A small contrastive image-text model, trained from scratch: encoder width 192, text encoder norm layernorm.
Rows from block 5 of the image encoder, named by matrix and row number. Rows with one number belong to one attention dimension. Each number is 500 + 40 x the weight over the matrix's rms, rounded and kept within 0 to 999. All counts start at 0. Numbers have three digits each.
# v: attention query, key and value (stacked) (encoder.blocks.5.attn.qkv.weight, 576x192, the v third), inputs 96-191
# proj: attention output (encoder.blocks.5.attn.proj.weight, 192x192, transposed), outputs 96-191
v.75:543454486510520509482506536473479432537507473503476560574558528503490467517442456492535533543536547534565407525562494515492497490492527449512510512455509448420487511400509427462451531504457446486545585460525488565472477490549514489512480592507447522535570555472483476502621532503554473502
proj.75:512588477492535536496500459549564526464477519522542439541431498557554503509424497516464474531467532538494481510498524447537508492482472510561521518521506513538520563463430479540525462505528483461359466462522465510551497525414508466474500493482587494513477460541522585519513526514475567554
v.76:508480443550460479482494531502407532529520421524483451549451533549511475553487518431525485455523511491452470462504489519441521488473576476496551490472467495562453497505498539543476518484479439554402550490477534413525506492497491555560519536506455536509566496537491515533532462521511411523
proj.76:502492552482528480512478465526537469464503602381445535510444481470515453478519433532478470459490453557521492490493494521479509518518488530583561481455567468446517496543433454546480460479457492537507521476495517488413551497537505437455530482559456468444455526523524423434555563481554483505
v.77:577485446568445495488489533505569455444542531439524494462518504523595592500468435459482509471530501494523495469520504489498550474448458441553498502481470409481538480584486445446556478547442566513551507537424580519499482488447482531423504526507437515465460515460539471433463584509470445513
proj.77:564529495456564509471539499540525540491542461510548388539475488498509471502501561512473473505442523549457507515577507514497436510466497487488504561498541533493456520468547500474518539467496496426488500464496449475527476488539458582503473450480512437469463579529534458524548459470490473502
v.78:500544520477567458470512448561450503462555517525491555538536538531436544507569608537497528516432473492481506408524458489464529476566451538477494556512542498494497538520468507534462492505526525422479563493467460520538543514557570465464493536456442436461409476536546473477478574536490469497
proj.78:479516581425500575511475587483488464539485424564526498509536583498568479496495441479555413556442518490501520464487511502511494513455480465570501574493492522457517458500543518510466506519564505541561382488506526482444461552563517518453486533523536526517464463454471459533539513472477502559
v.79:528461485555485501484489448546552480510552496543495436451534471503496486558417472513510425524385471484478491388563494424525517491496515550567466548495580515549498474522515515496491469514540491443479515467447524516532464522464537483524529492445506499473426470511532552494487583465498502495
proj.79:456495535512569489467476492421519448520546515508449497455439478468503424512519529565455508552455655513456511546453454548487453469493551477472540508435470549478507449540448424401543504514464439509515490444540442446512536479580535489420489574512479437515444527459443550516522552454507584506
v.80:547531463459544520551479515505558488520500492513531448508449451524521469507530504455584468435524543526450441471501596541492485470474528543590474445471432536409445488498552512533560509564452497519540554496460458495462515514544566425519528513530497505539495461470474474489425481497439483497
proj.80:491436530500562512519518476499499458477468544498491495495480564508547524467414484487483560461470544490556521409443500541579529452485421505479535447478468491514537536487476451538422493526468519485488515511519508513473429502451530436514425464485488536464571465546560501589564461526514516568
v.81:526522490490450534445564510509490497537498490536436452488456575478444492517471473499462466525437576515534525499519471488487466522504504522529560574500530461536401493541529484421463531458509456437560627558430545448522548578544582534562453479509520477516455465548442549518497459552488564430
proj.81:525528533529544501538443476499512472463465466450518622484525514540471477420425561477519530530462453478398527489453501505463467485582559519514512510412470465469558479547466491508463497536536486486450524426547531488496482517514513494527514523492486561394444534461438511411503537437585509470
v.82:453474507496486603521524511519594498502464430480511602459495442513547542460476498487529497546412431467467524556429511519526516469531498488575516460446471515378547513556530508476483573523534549516507523480492435475478466525506420455443546519532547515488489433492471572521429597442492528428
proj.82:539458491517494421525503536499414580527559499495495467529445540503476473492442539431420483446496525435518429542506500524465537537493444517498495580511545579529458492511456590496549472442480517551511543456514475539548523479559549480453415525497433460486560514533541517513510482486481483524
v.83:507433478484501566511546521546460507434490512476430495595516506471499516466486405546511556477515501465476498420516506473425493507509518576463554487503551488513539496507438544458526562566476459516505435474461442476507464424480513449514461535543503537502484476495478569503491532508524514493
proj.83:495540484535594434544487540504478489543562552459495522463476482483458465499460564455504493487545521524521553508477555515511554550503513513526547577454430460505445457449490453473467466500476528508452538411531449499492511541511500518490446479555462483518447521528517449475512579558508490496
v.84:536490423506501423459444439538451453542561532505469509542561540457509457491603529642466535520446464476535452404550514506496622523472444534480438520506485557528466511451504554545431370537414564499523539542532455556525480473496547475560535488504446553484472562555464534498513520446584476559
proj.84:496508592512531457483517492496569461471523520492517501514438522548599541469517458480566452419489548463536541560479457470518463488511514520444426444535536499477499459491559424505511583504506438540537450535530529525514428513525516597496494487445545489554492485462417467496483456566445483451
v.85:484502569460530486484576436481512498527557487470584574449524547526461508512553577540561495536483469501517523523550508473500490470488475475525458525504488395545443455534557512552458606534541544511481556480450540509552533466588504483496528454573500487488420535576486499471515458583397508507
proj.85:506452446396464606465573463447487554536512443444488564546435469421552564400546525497526484571495544400498476513530593446542415598490489555504478408511493499468454515461499513511444537491526512474490462537507510398408547503457495559553482423486517584566531473434482500440520471453464571502
v.86:501486530485526537531495438452490437485452571529560542590432491517552506440511499435538446496493520476388492515481540498490451528508530427555485555471497504498469534434470437493443527491454550569537496538528464612387488465523486483467527529565590468583493474532472483518458604487502457431
proj.86:512524398433523537492513444464504534566503511529463461447528501520610542478494519495494483534431502541563469492577488527545489474502530471426553516465459497478478589489384481478476461495489517461436521498497437492556468449436527506477469506470500487476554524525557512483527512529467523444
v.87:463420489546494496559583503556500510478443525482483459546526560553519478466512554534519507450420460455551559514520436491513472447544528506458528501454458468443528448543548522449466520433600493407406495491427535444554499467486560529466595500555556498496551460465471542533447507490522539411
proj.87:508509536479507514547497521538438454565500463516504574504468462478496460574491434541488485524516513471448535559525544450472523536557534584486525537488541540509538465507410464534470571564514499553520547468496439482448589491453449482555475581513469537612524490592482500533552545503524486520
v.88:495449487500508577550486456532558529476501475459478560500524510471515490525493472443447528463468402540491423501423449416418600520424520474497564491497535486483575511462586439469500581457468491520547479527390552594498526499543491503476549538540589517520475510468522510498492478532515497493
proj.88:540506457536515520456628465479485508505509503491520415502446512496513521613432532479466449457487507492497543534571525520534446483497603592514577527477498492579527583471487499471451537502458475466465500491515457470506530473503568564478456498543442522458554532440510554478536517517451486366
v.89:576529459523614561517438518475548461476497533528584440587486517558516479468511476533530509448523542489510456492527465572525492462499587499496516493542512538399498529508479492442502481518490432483529475502451476502489551472564485437426493541428513463519571492517580521464552581543512507537
proj.89:425516486424526501477568525493494603409495479453518421446525530469525511504513512510493526530488466485520481493506450489522502497528445518423497564492428466530495514456555516453499549426533583485502455472549484445553452552452511490443552468571581380515469551480521477535615507531497458518
v.90:453505433457538454537518492531481495501519471490568451499477451451445518449457588578443545502464529521469500523584550497510528477536525513523518604501494521487477531455425533572551524450543525436522462512448540529495535515520523511466489581479516501542504500483478459477540501465494539439
proj.90:475501496508449528540506530487489539483493561567481491469545582505458491452459459515540496597496527518498463423431501501514485495503406475479525499462551445486494543487539475462480472554459534503531487455535461498447517539510451469542570545497527506555451393538525533522526480428493505581
v.91:440557553509515456504485465520548499507586488478553501533470423501543441503420512512538489564524528516475468514459514437585489476464537492543542468528536576445423462441540475514392522540518481393474507523416515537514487493450526569455537545523532475485504467517492458540488577482503519433
proj.91:487441502488494521564499460537471469527489544555423513533523534516558460565524536491475597463435550488554481518545530518504460425499489513469452489518513520501570486513429461417524422520402484480543527493553466479542514472528463462480530494490493505523486591501582548492502425525462518481
v.92:508490440509461521397483484445538457452511394485533473441428544583554510459425431458521482455429535511478477535509505494482446528429540529479536481497628523529446506465516527475544460530453392543463529495516467537488506507494494580461526501524493547525535499467428618482452450529509510539
proj.92:503447520587473458491467518548537525493558544465438510516473472583491461530551563511524481393483520515486474478574471498433431478515501491538568496465528443487538530538466479481533522488500480506467597455474482504544543528563466450422466458526426445502485494484484437471528517467575527434
v.93:478460429485507514472539527579539527549509460467539470504477484503503494558397571480469478449546448539517473525463514560516471450494544441533484436526498500470369508495487602523573498474523540438444537433496534445489518450490457464500544497556510410565505451477566537470488469503572539489
proj.93:559445526562594486497490526443539465526465452422524573519453497489531465466592449466491542474475555486441459447437587523495500523489445505464518515496479492520595549570508418506503487488450510536474507537456444459520475539527501484519457508487545489468527538502436487498578473481458500569
v.94:549465485523527517499523489429438518546495531550451485455505403470470469535542531398488558557510450533519488533486474464441550475515575481415465511521530439495427492464505499533523476520516507487567533441528475525492429492551517473566534463485543545489493537493544526485526478516522389514
proj.94:569514524518529535457552473613496425514500520481534483555499501492520460538482502473459461482498540565467519476396481524585503473543494516569574505435475496462536408501431485537558501572481536497527420491469480542436564460510604458447591501416550457536490507516424537512518481472428487503
v.95:546582454533526455466518498533556532430478566497499504569455454529489537468504482471492468454483536393555540457515493546486492492507566505457446481444557436555453488532484581485426508478482516441476495522488436541530546454459499532493487527489485485482476509553483542513557484448553502416
proj.95:444454483452492449473426541487515455506471471444491475524573483494524537522551505499455473479517466545515502557473479499503517489553484508479483461483529469437518551484434476487468525480526502425465485525539528517447443533449496503484472505585521541445467615554410521413567490541578430553
v.96:529470482497435488471534493497494468524493436527482406498523486559524487451562513508517526481458527552502433564503485496490484528582525471461483479412549454486551538538537447487501533534513465498468473492425520510492503444470519538553461460456488461517521519503461481453492495595500502462
proj.96:522524478530573501503493485478513462537507485474578510540498505477499443505523507492481425564497560469490521453554575437479525475464457572508516460506519516508540434497497577510490551537531539451518499480445474410537489520511507501510555516473546463562521458516490433476485484498454442496
v.97:431484445488550515524509508501473486508514525508546567509499507557507583517490561459528460468535509473444490475498466564501514477447527548522469496521494482419469505471533434547534553443529507508497518465535538555500466527547562479469597491414504495511500584512531550478451515543551496521
proj.97:451496485497425528491557464510521454534479480514554464547446546472632526521518502436554481445532496513535508513480564486552495499429523460497468590487505472479552575480476450507479496521487517470508439493463538484496574547506453495473472517474509493510555510526436471501460520466482502448
v.98:561561389523444487484491531498541481436439478509483492529432461488471438476583518478470495507498470561480556457522509549510525413596495563508485559474479563488493479553419532521497558469488545523563573520492454541531489493449520546506457514443477555511495567548445445521477546453556487563
proj.98:447461563465559507534440508539427518475566477473548491452492526423498496488444496469487481523504460536473480466548486450479550501524459492524513454459494452440533519614493506485485554594534481509513513516512564481483522520502559417491488458500521501447523451514465474441507486463537521492
v.99:477498490495461455532490480529454509507527503559501572501587546481476438527498499520507474519572398466443565539525440514499488518460499510441469563553499511489514486534513467557473514479452413486523458547518542521503437495503525527485468486485558580497497543493501481496530534505584486608
proj.99:481577570494469498479508501519457442497483495485479509448542510505520502529465471518602596483496481512472502520551545451488531478500478501489470567546465583514458474503480453451505474548503555519527533454461554551509515481530504458478505421425451469532472471540430530458516494555401498514
v.100:480477569487477556481534534529454426529516477492473486508537541499452514490539516520518555551610517488571503538557522526517439576535525483520508524482474491506524563465466488490550547437530493518525549438479459435508516563507562537505449529555480453566541494489469548546495461471553532475
proj.100:461520466482513510521501464446535537436435370505463568460487455493477458512490479560526541461491461464507432425504591438543569457478468449473510560502544496496460544503491484476441455487535409485382577437456550508495473480507445434563567474511495592596478394490514494500521496612515438545
v.101:436527474517500514549476494503458514457553421490574537463428501429521477497478397491469431516451569544554516598483482511488516448475516499499515458464543591484510469459592518530493467481518476526510537522475479553530516526561542543506574500544513469574454522449486465469492498480458469487
proj.101:510438506545484512511510540567506471520497450537409565481491530502493582471557513553519578494483511504433485465568421539512440544556477554504506447527465418456489502447527538467565564545475490390434504478532547479478559517467557475489495503499437561525587521474497556525499525457475534496
v.102:527454512452450499506557473535527503526508580509503480456461496467498548516511470469469469534510488552474498464479524516561530517554486513476494502495520471563575424486396525541543467531565484548581563531471536486466546524546570452503462466517507456468468505539491531553486510555455515453
proj.102:523538473502543471507512471492510544494479443522532517516524541486555555457464516471462503549478480515493499441566495556494480559526540484489497430495499452457517479474534517500520546571520479509502442395492574486520486566445503497545516506456465535489479523542484442504515567502490519493
v.103:472505468529572546563464450536560513526534492475604511502469455506536535505408413481560556532588565533486450479440487566561551455492555443544500490530507473453482508480495499487505438455574446513420442450511444500413483545494457508490584518456528501528531468525484415506582512418522477478
proj.103:529422463509510486348515468505525531475477532481483496518501500475504558484559495470506564471495456443530495509464495500496518522486498465475494498462505572526521494491471533479495540484491504454525480530477549504558533432513455503433490542560574483538522573514549500472526519470507476503
v.104:468494539550492402511459536514487544454476535491501502542463508485528492457506486451459519451550510436522462559532525474493457529491499479541456482546468512558484498491498490524501424428493456451508385517482592514484503485524443525479448467484499455512522509512481476540563505479521505499
proj.104:530490524533476455470515506453534510475507523516447522504580450506477503585535503566545531518488462513449462495578525495505462472540494493438449486517493515493530503488542455460511452456445526491454534503492490552451482460492442537508479515484522478515473494520550452415524518514462406539
v.105:476514565535525440523401498451485535521469472438610516578529488529585502590413535496416436509483503496484513447464482432466542499453494490470465465552497489554445508476475471504474484515550463527476491583482547489499545528450520469526461447557526572445458547586528544516535554464459486553
proj.105:461546508454523544493552507476519511527574546485426481501528473511536466485574460439487477466522460526542530561484471574419508454535576511540505474474550525473475489455542531522585433521423510496438524426548463540564457521521505581481552469518576437524485496440530441502425503441549544506
v.106:489500527461537484511551455444479432512533453518556463525509522482597533452526522519508516522461438516575490523445474490476472517484491526456490549468551457511436558488487495545438636486488455455530482471460466509571443532470442470489465525508485489455510496501488557444533451503564459492
proj.106:520530483491495544546498485562490539523501567530480458518451474504516472485512559449491520493514565536509444509531453509555464477541490466479555472508536567488508529472448529382530546537435527471500515483482461477535472488623518478526558503482584461563459468571515467489576484492413468497
v.107:538546433446490537412467631546501514473550458443485510486492566470526463521501508487527562536520474502526421532500569525456443479434471472566502465471545544438499458574486505500467501471494502531511477531534538465529511539544509433564452478508478508464532480489444457489440517525492460566
proj.107:525489546484492463463512448495507507458430480548513430471474522486452438467474544450565444501455492442509469479459467465538460562553466540482512521509459552518518514507591545494492455487532540506459526449534535500518480504462498509473493559376489437459508471463488443480506458520434502465
v.108:576514492491456462499413505501636471487526575505537418492539525552545456543506471482461527453559543481529499512542508488483567532418500500512573534541513531481420452503429523513486472533526514451515463541495607441503520500500546544501508481511487526488475456527538518467442552542510537592
proj.108:431512519438543462485605486462488476588451448555448464508516514481480563440503478505547545424411442520461552534518518542526481498489532484446507521480474500451572541576599467561482539515478553543537543508581415538551475551525529498492494562471505415421492592413532471526529494464484550456
v.109:516524488512526439551542504478515560508437486484542508549555438462499505492417564490521564467532509505452516507498490509488552493561517516515444497467454424485486509508495446550427487507540472497466578516491459520463408497509539471522453519496486512472529544457528511539555457406542449491
proj.109:555575532531505446471518525555530451491506561487510481490455429450501486556460519448409435523545585549529510609419512483523532486475484548574510453423506606543478469522470409517517526526481511463526433433436572519505534528505483524494523559526534461484492458607430518491574529556435490579
v.110:421529488587568511457523402521504514511397561486530599460477527449430441474491517494508506422524553485494416451506473509550558506484512526523486505467533473535523465475504485477539507496468525505498557523515489560483548455536507482507476558535452492471465479561450514485494530427543515520
proj.110:501509493508491492499511515480490521455543528475539484503503440524560575544475430465527515517522426514519480527478480570528516516487440528535477455480474535491499507479441486479445512508471444515492419497530507464515522492461514570510481508515542540448550548538474487455531492510469428575
v.111:534496535466514606477491512485559518517513514499507380467509509505534477385514445535535492524488576464479529543511541581533497452487501516494522547470521500511441485571510529499529538513556559492522520562503490552455521481474505545515553571505524478496427491493434476401540457498455522436
proj.111:547479498526528454496457440545448516486551431495466490551496474497380563491487506426523459559452585507481546520507528461476443510454462490527502541479535436434473492457459453437486488512488503466492536482519502462458475463517533473497556479541483473505523536500451522591572551546485503458
v.112:547529410491537542503480468416533512459498469546508556508509512526479439485518555487495515527503519497486506532535522483475516595527565475527529498465493479478502504484531486520469558465463474463519567536486505545540539482511482555557479432503503498531501442471466516519522453524521493456
proj.112:448505550542488517493550440489484440486459524480521415529524474485499559509453482541551465453513522425471521473487564458505498475486521496491472528531485553494484471489467574540442574505542567402491539515547539420521531527503583522402521450553498527469529500488485542442518493483519450504
v.113:592461447550496482562402498441539525460461519491531447500513440476468459507611492451478522460481533496486563487483499526510496514557473502478576540459446446451491539493477525514554521421531524479493395544487513522515556498418500408447409511469516551458508484555483460512512496525442499547
proj.113:402486484489516528443489519508384549493521494481509475530509555478534539435497465547514519524508452527514503480441482478496604476573505489533455490539492523520533437519531532461450521554404498524522506519574444533560547493572511613517584510509432450579485461502464456497485518411541513496
v.114:554460496502444560457491454401476575491462551456526482490522479505488479564504531502540494490529510518461532504610508437406472491533462507465534528587463436561483557564578539421485527480543502485512462464535450458523438536479461455524490485470390507497524522558470534415505473477490548474
proj.114:455493537496540519471563520483557503503496573492465542526436515409438552464516490487493535482532476449487497525482461479516563528531582538533464496424592420445467449468510508515456479542406522609509553575526524545385559496493533522510524496484551544484511514493531489466473424503549527529
v.115:486459542529449434491485537503486470550523583512489552470515510446445477413491478523527566445419427464500516583458552522534533476408460538485449514456501576530526438491490511524494449534520550467536458543495456503565461517510524473439517496520472443442445516491516474529516578438484500524
proj.115:516507544488479484551495568492474533556534430508432465475513508555545581470486550540438473435518591526544478553499410474576488522558429466536525541520439483563439494534420469454535521541498484455523515502555486451518535510467535532514494535445473522539466475518445587507484470481500480537
v.116:526529532490450566522482490479539476495609490496524472402497568506547458484507522480570448500557458474503538514537513508572473476448534477536452470443521545468467490488489516583486447550540492480486533559519446490466594521543520532476532516533607509490485446485427476487500540502526500472
proj.116:535479578444458461447445459541555548478507429497465490536540555424498578441444499490555568533451521447482466535447479521535489512488487479542489532543550522413525523562459470476513517502536570439508538470453554542543459474521491372526519455484431499510544560487519558531547403479512449524
v.117:504517521522514538500531505485475421455489520507489527513505565507553488468546509523567517613522483516513504553449446450539572495541505513485514539494479441467537479509517480475471483484438498474582505528468536494542466486525495542533555507462501498507520468542503562513471499501434509435
proj.117:515509493489507491514482435501458563421513485465589451528528481490540490582451449501452474460528461518513536511541577500507503577511518528508473494493509528444513484504514546518508541503505496543523518476509553521414497513476534505460484474531513561510525524521469494483475489544524482480
v.118:548504513508511466485510527512472527437535457553509572458572487508448461551439521476503524554536514471501459416506558557505471480442582478543552500599537513536576495561541495532546536550505443517551452451425469464585447445449507461520487489434436504523551478519495496522429493484553486479
proj.118:461486459526482510550558521507524404593499552506543567529528549498471540529548550499518487486443554511470535477505526534555523550444536510422488458386502460560445451509581522482415444467519509479466421444527492518460503557560539580542482477510584523447468475473490486459530516594516512607
v.119:519480539582492497505534505523485554542489494543446469476452432504479440513508462514529542515522501568476512460540511460564544457462526506517451473484470537505479550497546449458556532481520463506507459477576570437521481564512435471538448532491469509512492562511557358563521496382387466544
proj.119:501444507537498560496537516487518493517497532494524527489486528475522536417410434626341552539599505546510524519474525487508512483526397527501506476483494568470530478546478602475552467494489486483491483444419519420479523530425550454460543419477464491523525500539510486538504524531492561532
v.120:519492485537448531406513473440467540580437429514529452492551499527519531492472551517472567480555526486473457448535455431443520566518542501515545543540455502475526528519508455448455487543478541537412465443543526501437520454539554519529526497495503476457464533550535546532477521407564530434
proj.120:528554490545517420438511472506503426492525490501493556491487451516537445518437447441519497580419490491546483557426522482453535559485493475589503560439579541524468487521506491538495458424481378526566533524487451447473467487522491562546537512528507530505486458526510451492462447566549451405
v.121:517467487427480538457396430430509542559523417525469519445589538530460535454476501512475511500512496531551445479506570446470559522532515441500421528539572428503533512571557473501469541448441509580467468488467491529648520505505491523564424433460566469495583588473514510487525529543506514415
proj.121:504581536619548487500576399505495442471513517486526464576467427496474502479558537549548442601522496476479527436458521515466455444457509434546540434494469496572470443473517492520553473472551578504519537496549471436399447428516533503416483465444532529461577588539483512497427496532539519544
v.122:595502574540507529467438515465560554473438535558602632418484475608530467525515439440475564460469535538459481458541429461522510531528511559528560468508442477524535530469560485493485454537510475452491623538493492487473546522441480529452512496465508492445514542573474523530491508519462527530
proj.122:509461514490552460516542525531536531436477472414487462535459502460523546523436478528443461482440466444534434544573513529514513464467479565631492440495536544457509453539593488511476508550498512524565475530521573566529549440451506521515426477547471520550463514439496471498485595497562547559
v.123:471549504502530532526532529428488469492564401499504478427479521462479551478457485484412539471565441580450450556488447533487458519473582506502469431495515482458556559476457507496525476485484446524466568526484451541528569490525572517460526591557518475530484578501477463567541497526438493533
proj.123:555517503457448505527540554528484573441501510436523484576502489493596480495509466556595534500469462470481504487553546492502537406372483501524539452515492454570510452518545530508558453485547517462508494499469582474495494486518468440426548466559519493512522448478441553479503465454416481476
v.124:510449528498504553481501537452515478499484535525452506427607436465493475545539552551524538468480539558509446524539497440497537535506533534471570546514485457465550497409590455472521478503528496524466501534586511437592514518485481484548514459462568611430501573546529435451477537443553492577
proj.124:443548478389445578477563446552495453539551475525540483498477566524428464451400408534497488511447520424508514511439482474555502485510565491517487568437592539548491424531542608481488509484531485460506542524500492449465545487484556551520393457447530465505469404443496526519444481461482586417
v.125:526464491455478556523486547494525520488459509504513558445533483515459506519403529503501510486499543496476512546486473555452527526528544447527578486553432476547539515538508526425458539471522534504477462528441482569535418478402502471471491514444441518465395526472503512499510562544488502450
proj.125:499521486453497472497544521517479463475513479472560539556516580494491573568573513470542455532504485522471548486540495535478533549509494510569471484415492462521458458486528463479467483552439439489476507599507582484478562527526510557457520565504525428441487520448508519533437441446539479509
v.126:503514469555500475501493494493519451494512533454487489509438487458544544478503508490457443534428493467422511469511456479487511538515515437527438546480508493489476474434474465609402423553449562432501506612551567542439558535474505497433553506561501552502453454523504539524430543488494558510
proj.126:537496476496471460488427503541505492560497516489466468473493483472524451469434445498466511506434527479446481533572428572435459513549586501539516532519561503473532520513527544461478562518456459509541504484510487530536463478475492503483438494441499502518471521506535535500532513421464450500
v.127:547488484439470451530538485521435529525501481508508473564540494479422478512510543509508481492509505557520460512475488509435501486489540490536519474468475516489493490508525501492500522520532483492536488516418479583524515514497472507559497452543488392517489522519468460476548504473528468416
proj.127:477515502533529514508517548502533502586493487484489482513512487485509554495505476436523477520532584516523538466483467493526527496517523542459508450448549447468490495444490535474466472449506530447426472533451469441506448547453468549565527539533472559450497496503507517396453501554507502536
v.128:486522485493467520542522482483477526492538468561472496447505483549499441420475478483490499497502502469549453543500505561562528478477459470486519392526548458498490467451498557476504557446425549539534517557540507512510474481498489504585471505535487523531502499533503557518373512513544450525
proj.128:545444472511480436457424501456542476471458542552485450580529430449531463565544463458504461445484518520433478506554460489463441532431502526525499527510552502536496552531566515518476498496517538536452477524471509436522502538583482509501522537563507539541528486529489467481503451524503557481
v.129:476495489473561536476474484485451474495542529441492494489463490441454518553522467556554549463517488532511486452511535475498496498542512436497474555517475476556479449486484529468423476482492495508462472512513509589541579469493483453539529495425468520539489512593553550589511507534511510536
proj.129:542492495543514526528509506515534552459512414490498486523575489511490489530534506443457509507501436493474533497470494541417471534413508522527480444522502528435527578486476473446516500522533517531563457534519490489474499518484398449483528522517459501386563483447575488529508558482523540498
v.130:539530512481545491603486529508515486443555408468523495458483515503521491557518567501445484474501573448503473482553532442532494490489531442501476521525501497535517527470480526456549465548486503460510508510479464468485562510550450489483561475441596574530576485510516437459462470477564484461
proj.130:574465512503510525480463525556480467495546567506516509439507453465547471473440502435514547489505498504484484514534551508510552566523476502487540513536452512446555501490430541557510465540461466564473529545475456516513486493527487527483491480480499517505482518480442462468545583540515536513
v.131:471457532441509509432545475446457524571501485404480500482506566518469521533445420534516503512413540492490532527442577565569546538541545522482551524539540455469500475478572495426560569506517500464416452579539488473473560435444513475510584526568541525475487454521527525496512480492519481468
proj.131:537565459431470545568474467451446424482465514528524528524510496442519441490505519513487483537499493491476532473583429510488506541509489468540465508472465468418543482547499475550520477404529497503532508516471508527508530497498483553482501532579522505530503500426406551466522507538470501586
v.132:564458461541426525507460465482539486451479522490494523482507461524466484484485557515458531514500504465544496485429528482447477556477544510502509457480509511497515535507546539456411537456509477579485530517542475514547543490479454489413429516477497460470541524499574514513515475501584494488
proj.132:498446506568444502455486523630550519426528560484546522530491529402520536486427488462472442469396531530484490466487597514517487521453474487477507496428463453471523497452459439526517480496503451465513453454475514492461543532458474531541542456449562551541550483545434537541414457511489500549
v.133:496438524483466490508488454532569513466566559516535473560549481501466487626531499537450511496508446491515499533470484523437483523472476500470563548482522550464492589518458473492476473471494533502398547430498508531502446533529511553467547474525511498546532546536496462468484438513438512531
proj.133:495537465455495514557454517498539504545492477430527545417499554476487492483512576520504529574456457591479509473532506470564540417484531485512438463489454479501501462483521455528528516467499532495482492512504488581571500438517529463501506474461511498511516517501506479513462507493522486406
v.134:497466463498487512546583490532505451539475431521510494558473543520498488422607451516463521489520501569572479513543523522487470497501487519504579507524523510543558511496530438449447486530493537460533506522474549492554471510456491509476456478487509517461452455523478468431460471468490483431
proj.134:461503518550510494474511519468445538517525524585486444452521480517537485521476535511478490545503486527554577533454512522489563482531500456469534478480495475472537485603534528470468518450488461541515488432477492520497496553492553504410519493521477440437547515433500528465543480511439446597
v.135:598528489516587497438517533476522503519444535507545480532530503518486531514497554488528422551418568520530521517531490463558486459503535544519461553561480473480528510491529495591477541495438503515455518498394500452515496476504492436479524509521473483471469522554540441537540507518441506475
proj.135:482465521478499511504555463474499431537519491520487510475447515461516519445472554436498541501484484472475459589494491500490474517547466462563550493448515539505459436553499496464512482485501564544505525505526519518499530517471539559573445538496514512565459511433476547574469488557494523472
v.136:531457499519511476414494418556555544526502534474560511507524562462489511556464525423502525469516482419469470486490525460456513496560509519451533515505530518508389498543491531533504533476533517385541492452544459525530540507556515487436547499475432507479497455501485448526474557470488498446
proj.136:440541482524540552576483490448477535493489447485485396487489501504534518558511535551582555522487589561448506484523484527515568468477457501474460476576504487512527470438513538496509513585497495466522539505488513551478515421398518444532441470572560557547524535536478543548493526522548496480
v.137:446464470453574544462468511510514483528474522485489526515494494536520511464467538589505468527617473470483583451455512512516503496542542538477503510523510506462533460522531476540489435518508497485515500514455499503477503491445490528473505526411536497433499489511499507473457503447503496548
proj.137:404520538509455519507515521529505471474504483552542454524482513470518534462527494449472529473466460485497478439443515536493415467411529534567431450500520468493487492564479490464474507551527497390462524548423473476465521463446525557531534502529516501470486529451488454543473584529553484452
v.138:533506532484520567510495532503512516534483536490461536530446523543535544536486505480485534438527491480554497418452540507449522415544584462547469438454549477522453543450452466569523506492508415529524465551464465462531423456447403527528522513474439520475468511501444585475466561411515479570
proj.138:485454523504428574508466468490481499488500421557481475563493466481527511526469392459484530513467486556583428556465528523570526468458410447475465560530511547487525519482405546453488488587529493495580397496498493474525389536457542484603540527512485517453619512464475452492431513499496524451
v.139:515566516512541462531510499606504455467484460557568483481527552469498452475471480514495470526514503482567461476550468533451510518441549499474555460528456513521517441452555520491485433516507552510456516488506467507439484529546467477538493484475569453488550512457454498418444506541531479457
proj.139:456530507503437504494512496473461479571478532464470533490450477515420531549444545477505527525489482547368544489560472512466475501498500498492486448536515436508475473499514556491487456486472521453543550475462440559544486499514484513435532458508514535446475504492431522539558522523454468476
v.140:472537549444470554493492461618462516496541446501473501560454505489618524524502497533513566510532501555513577566443536482465565518512456455473481524558546547474518463515503452515473497584446550541448477530528506455534519585478525507455466515471543486519521533484533495474446519473536524493
proj.140:508544495570574469490457508509461478507528507561504511418504431478464453509533507498556519495514508447450475512491510535490509497454473550556527473506483457413502499555555443527497439563484543518592483461463497532586503519534513484478498471475477530426395477569531493538508496533532464575
v.141:513541497480541495450448584413482506476485438491493481552538528562534564488437466544527537480510517488567436507456508464472453527434554539458568493475478482491467594494481558523508445514506495528470595544461527521422528462473497447501441531530519487510453503489521527540421455467479516547
proj.141:576477554530486584562553418472493491510483527505484500549436460464497460498520485563427429495443518553420539544469487497502492477512451410434466441466538528514557443481478485452532504513536517496593469481450509473527520552515477569410466477537453541489445549488487539494491566541531542489
v.142:510451527490554515541487487531494513494551538497490483458538544532571490560505482506479491535542481444425495489460493389493538509547599538490532492533484487465469547516466542520446398523536460510491496499548473517478542538524517506481551474416465579521507460502509503453473457518415525480
proj.142:513586548528499518520501506411500500492500469476484481432448472490511582476464467425492460492564437527472434496599500568603494495510462482481499559515478472493526547468443506433526522469479498526479467554430510556556479372532550515478469462537533537489511509481478476497496635542450537551